Rows from block 2 of the encoder of a small image FSQ autoencoder, named by matrix and row number. Rows with one number within an expert belong to one neuron, the router's apart. Each number is 128 + 32 x the weight over its row's rms, rounded and kept within 0 to 255. All counts start at 0.
After each expert's rows are labels from the 100 images, of 14848, where the router gives the expert most weight on average: "strongest on" is what is common among them; "colour at peak" is the nearest of a few named colours to the mean colour under the peak. Only what is clearly more common there than usual is listed. The data: pen-drawn characters of a made-up script with 800 signs. In brackets: how many of the 100, against the usual share in percent.
# router: router (encoder.blocks.2.mlp.router.weight, 8x256, trained with AdamW), inputs 192-255
# up: expert up (encoder.blocks.2.mlp.up, 8x64x256), inputs 192-255
# down: expert down (encoder.blocks.2.mlp.down, 8x256x64, transposed), outputs 192-255

# expert 1
router.1 [130  93 108 173 136 202 117 133 109 190  73 158 124 122 117 174 101 115  88 130 109 146 110 131  82 160 180 142 101 147  91 137 144 155 133  62 107 106 128 159  97 170 139 139 131 119  88 150  99 130 113 167 163 158 125 115 129  83 157 113 154  96  66  71]
up.0 [119 165  92 134 119 154 109 160 117  93 139 114 103 169 125 144 162 121 142  75 138 115 142 128  73 127 113 129 160 146 102  84 121 152 130 170 122 171 140 112 131  95 116 132 138  85  99  77 164 168 186 141  99 127 105 140 121 172 116 135 116 241 114 116]
down.0 [152 129 117 116  71 132 146 168  93 160 133 151 100  84 140 202  75 184 156 136 112 108 121 142 164 105 115 152 160  97  97 141 186 204 180 124 136  70 118 170 105 163 179 174 135 175  71 114 131 169 100 171 148  76  76  77 150 131 164  81  70  98 175 153]
up.1 [106  79  82 133 102 137 147 162 180 123 115 114 179 148 161 162 159 145 165 123 142 169  70 127 135  93 113 114  71  88 139 177 122 199 186  71 186 137  98  98 158 127  91 125  91 210 116 153 139 100  86 129 101 120 184 152 130 123 155  92 135 138 144 176]
down.1 [147 131 136 165 128 136 115 127  93 119 136  76 121 118 185 181 135  47 110  94 188 122 119 123 122 146 125  95 132 146  80 109 111 138 113 111  53 140 157 133 105 113 165 111  95 109 139 117  80 102 156 196 189 125 130  93 109 186 143 120 181  95  92 112]
strongest on: dark on light (100 vs 50.4)
colour at peak: white (97 vs 39)

# expert 7
router.7 [143 106 120 117 149 120  62 120  98  92 143 139 114 165 112 102 173  97 114  88  70 125 143 153  50 122 106 159  83 118 170 125 138 147  97 126 142 207 162 110  94  87 161  94 137 133 141 133 135  52 149 146 127 177 212 101 104 121  69 211 138 141 133 114]
up.0 [ 99 127 151 175 156 123 107 129 122 145 113 152 106  95  62  80 116 127 141 146 161 150 142 116 152 155 128 170 100 105 119 100 135 155 163  85  91 154 140  98 110 103  79 134 144 187  74  54 135 143 164 144  99 138  99 115 183  94 119 124 183 154 181  76]
down.0 [155 136 141 103 119 167 145 148  65 117 115  60 112  93 149 166 105 169 147 187 164 127  96 125 119  97 123  54 130 111 148 147 159 146 144 113 133 126  43 182 108 167 159 114 146 141  85 134 130 110 103 135  60 114 142 140 120 136 154  92 196  93 147 182]
up.1 [107 130 146 114 134 152 126 135 182 152 152 138 147 116 157 116 125  87  76 122  85 185 134 131 172 136  79 136 147 131 170 135 127 109 174 112 144 173 132  91 194 130  84 102 163 138 149 118 101 128 107  82 153 124 113 155 148 105 124 156  39 142 133 121]
down.1 [168  99 107  86 130 129 140 133  85 141 136 156 162 158 154 177 237 100 116 127  99 119 170 123 131 107 112 145 106 124 161 161 113 136 103 128  89 119 175  96 116 119 120 132 169 170 156 147 173 142 124 150 104  86 127 123 105  59 201 110 167  75 168 155]
strongest on: thick pen (65 vs 31.3); four strokes (63 vs 22.9)
colour at peak: grey (96 vs 21.4)

# expert 0
router.0 [ 93  47 132  87  85 146 112 153 121  92  98 122 115 179 101 132  78 109 131 125  80 145  93 164 152 162 147 145 102 141 109 190 123 112 181 135 112  82  86 146 136 157 138 154  95  47 159 106 144 104  45  81  67 151 123 108 166 166  96 137  94 177  73 108]
up.0 [146 119 108 134 170 162 120 105  76  90  74 157  87  99 126  87  97 169 176 119 203 119 132  96 108 171 178  95 148 162  90 125 116 127 182 127 115 151 167 124 125 184 137 125  83 153 103 117  74 161 154 215 132 151 123 127 153 124 106 160 170 130 102  77]
down.0 [ 96 134 115 103 166 102 131  97 159 126 111  78 140 166 163  90 146 181 117  61 146 105  98 123 206 114 137 126 123 136  61 136 117  64  54 109 167 138  74  57 112  97  92 151 181 203 165 143 166 179 109  39 133 126 147 119 130 111 162 130 106 125 139 126]
up.1 [127 126 138 127 154  73 104 167 148 109 123 177 130 110 112 127 169 120  99 109 134  93  84 140  91 145 151  86  94 191  91 112 145 132 106 132 133 152 136 124 181 111 118 136 175 153 112 118  82  96 206 137 158 139 114 133 170  94 105 153  88 159 167  94]
down.1 [113 222 132  99 137  96 147 147 123 137 153 105 165  79 154 141 151 194 145 146 120 108 118 129 137 101  95  85 115 115  64 152 120 155 138 127 136  90  80 135 135 136 157 156 155 151 102 120 136  98 172 187 215 104 103 181 178 126 147  78 103  85 105 146]
strongest on: dark on light (100 vs 50.4); four strokes (46 vs 22.9)
colour at peak: grey (44 vs 21.4)

# expert 6
router.6 [117 210 106 105 130 110 149 169  97 173 165 144 109 120 102 114 120 129  94 153 130  79 147 133 155  93 107 161 111  74  87 100 116 196 161 117  86 156  73 138  82 178 176 127 133 143  97  91 138 147  93  70 150 142  67  77 183  81 159 126 127 115 105 113]
up.0 [134 156 129 119  43  87 137 190 128 138 119 109 126 163  83 121  59 152 111 141 147 122 124 126 163 157 127  98 103 139  87 139 101 110 154 179 111 111 126 150 188 120 116  99 133 120 175  92 159 148 127 138 113 148 104 159 191 114 160 156 139 211  83 102]
down.0 [169 146 133  93 111 133 119 131 141 157 135 138 158 142 193 184 113 114 129 171 133  98 215 121 123  96  57  89  86 159 151 192  98 146 142 154  69  74 112 111 157 110 157 145 160 155 149 122 172 105 127  89 133  90  81 194  75 147 175  91 115 133 167 144]
up.1 [ 95 138 135 140  56 164 136 117  68  93 150  76 146 144 124 148  65 106 119 156 185 145 148  98  82  87 128 116 146 113  90 160 133 101 120  76 127  74 150 148  94  50 205 102 148 126 201 150 164 131 142 138 142 133 141 115 107 196 127 116 163 188  58 143]
down.1 [126 126 127 137 151 108 136  78 137 138 129 113 156 127 130 158 159 144 106 111 144 121 106 109 142 139 151 162 115 123 136 129  99 116  47 124  79 154  56 141 169  99  85  96 226  92 149 125 161 178  90  64 141 148 187 145  77 207  75 142  96 103 156 126]
strongest on: dark on light (100 vs 50.4); thick pen (71 vs 31.3); four strokes (61 vs 22.9)
colour at peak: grey (91 vs 21.4)

# expert 5
router.5 [129 208 148 123 151 134 114 163 113 102 121 134 149  96 146 138 137 118 133  88 157 128 134 167 133 121 107  79 140 178  83  73  90 229 127 170 108 117  86 151 153 152 128  86 107  88  68 118 171 141 141 121 174 197 161  96 229 158 158 137 119 185 117  93]
up.0 [118 162 116  99 133 134  98 124 107  97 147  92 170 155 129 116 155 146 155 164  92  77  99 121 137 121 114 130 122  85 145 193 129 140 124  80 133 114 112  57 127 101  42 144 148 124 131 142 165 110 119 137  21 129 195 176  97 129 101 123 181  92 145 140]
down.0 [117 114 132 128  80 126 146 148  68 127 120  37 103 177 106 155 142  81 157 187 160 134  94 121 135 116 110 101 150 103 171 106 121 142 159 122 155  94 104 149 124 147 159 138 142 154  99 133  91  50 161 146 133 121 141  52 159 173 129 136 106 152 142 113]
up.1 [156 134 152 146 156 110 121 183 110 147 116 100 112 168 157 186 149 156 121  98  63  88 133  95 154 138 129 173 151  78 118 126 119 205 129 170 132 173  70 110 113  70  60 116 133 156  67 115 183 120 126 162  85 130 172 121 165 169 133 140 107 126 143 106]
down.1 [ 89 120 112 152 132 106 138 108 157 143  98 141 155 133  38 110 108 153 126  84 163 137 189 135 139 151 167 135  99 164 128 120 134 118 159  96 138 154 194 132  78  90 165 166 131 138  92 127  83 107 148 168 152 100 152 180 151 174 129 141  69 168 140 105]
strongest on: dark on light (100 vs 50.4); only straight strokes (55 vs 15); one stroke (42 vs 11.9)
colour at peak: white (100 vs 39)

# expert 2
router.2 [ 80  86 133 123 129 138  66 180 168 190 180 157 184 148 105 202 167  96  50 153  90 130 106 114  94  74  89 146 109 131 137  83 149 146 179 101  80 204  76  93 170  96  87 103 149 144 124 121  90  77 177  86 142 149 118 153 135 102 113 136 158  63 158 150]
up.0 [152  65 142 157  97 137 155 113 114 103 125 206 135 210 174 132 120 123 155 105  84 148 121 154 122 100 150 105  99 157 133 108 174 145 118 160 136 113 117 134 148 180 189 122 140 175  54 129 105 162 137 166 168 152 116 137 110 172 140  87  76 159 144 123]
down.0 [148 172 157  98 118 147 115 112 180 125 150 112 152 154 204 151 128 112 107 170  75 101 192 145  98  94  84  73  86 139 141 166  88 120 125 154  73 102  78 153 192 113 136 119 139  74  88 127 169  94 170 171 121 150 153 219  78 150 151 105 148  85 104 156]
up.1 [153 225 166 142 113 163 143  96 158  67 131  58 100 190 151  81 148 146 145 109 204 159  94 106  63 119 132 123 164 145  97 118 100 175  96 146  91 141 114 141  73 123 108 131  83 115 136 141 204 184 126 136 149 114 139  72 172 170 131 122 128 195 153 103]
down.1 [124 125 132 104 159 101 131  87 194 121 143 147 151 165 121  88 196 164  80  95 115 113 159 131 151 130 127 151 103 119 112 110  79 100  80 123 108 147  62 112 129  86  99 137 254 126 192 138 221 148 131  89  99 136 183 152 134 160 107 142 111 149 138 107]
strongest on: dark on light (100 vs 50.4)
colour at peak: grey (46 vs 21.4)

# expert 3
router.3 [109  99  73  99 124 164 164 166 139  97 172  68 211 138 137 140  82 127 147 127  80 151 173 175 181  83 102  90 110 166 119 157 177  72 173 105 165 123 128 135 122 143 143 122 186 167 111 128  89 149 163 110 181  86 104 171 150 137 161 126 152 119  83 172]
up.0 [115 172 105  58 179 124 166 121 121 116 134  87 126 129 151 152 154 140 115 101 116 214 100 198 123 116 145 127 104  96 109 193 156 161  85 125 102  90  56 166 141 172 159 127 146 157 134 112 115 148 128 146 163 113 105 125 195  74 145 116  95 154  42 142]
down.0 [158  83 127 153 191 163 133 108 202 125 109 127 116 131  75  73  74 156 110  33 131 104 127 127 125 128 104  99 131 150 106  89 129 120 108 162 158 161 156 115 152 153 172 134 122 101 140 167 148 114  49  98  92 137 132 107  66  93  96 164 161 119 181 127]
up.1 [114  84 151 142 144  11 139 216 162 127 117 173 151  73 114 187 138 106  80 112 149 130 183 137 131 138 100  57 103 160 230  68  29  81 141 107 137 178 164 189 127 164 150 105 145  75  87 155 103 134 110  79 221 151 167 133 124  67 111 143 105  97 152 126]
down.1 [195 126 119  80 172 137 132 122 157 154 126 169 108 153 136  95  66 102 148 158 206 151  97 137 154 138 113 182 109  96 110 126 131 197 184 153 117 149 191 133 184 137 170 104  37 138 134 121 140 156 115 166 122 129 113  72  82  31 112 168  98 196 165 149]
strongest on: only straight strokes (65 vs 15); one stroke (43 vs 11.9)
colour at peak: black (100 vs 39.6)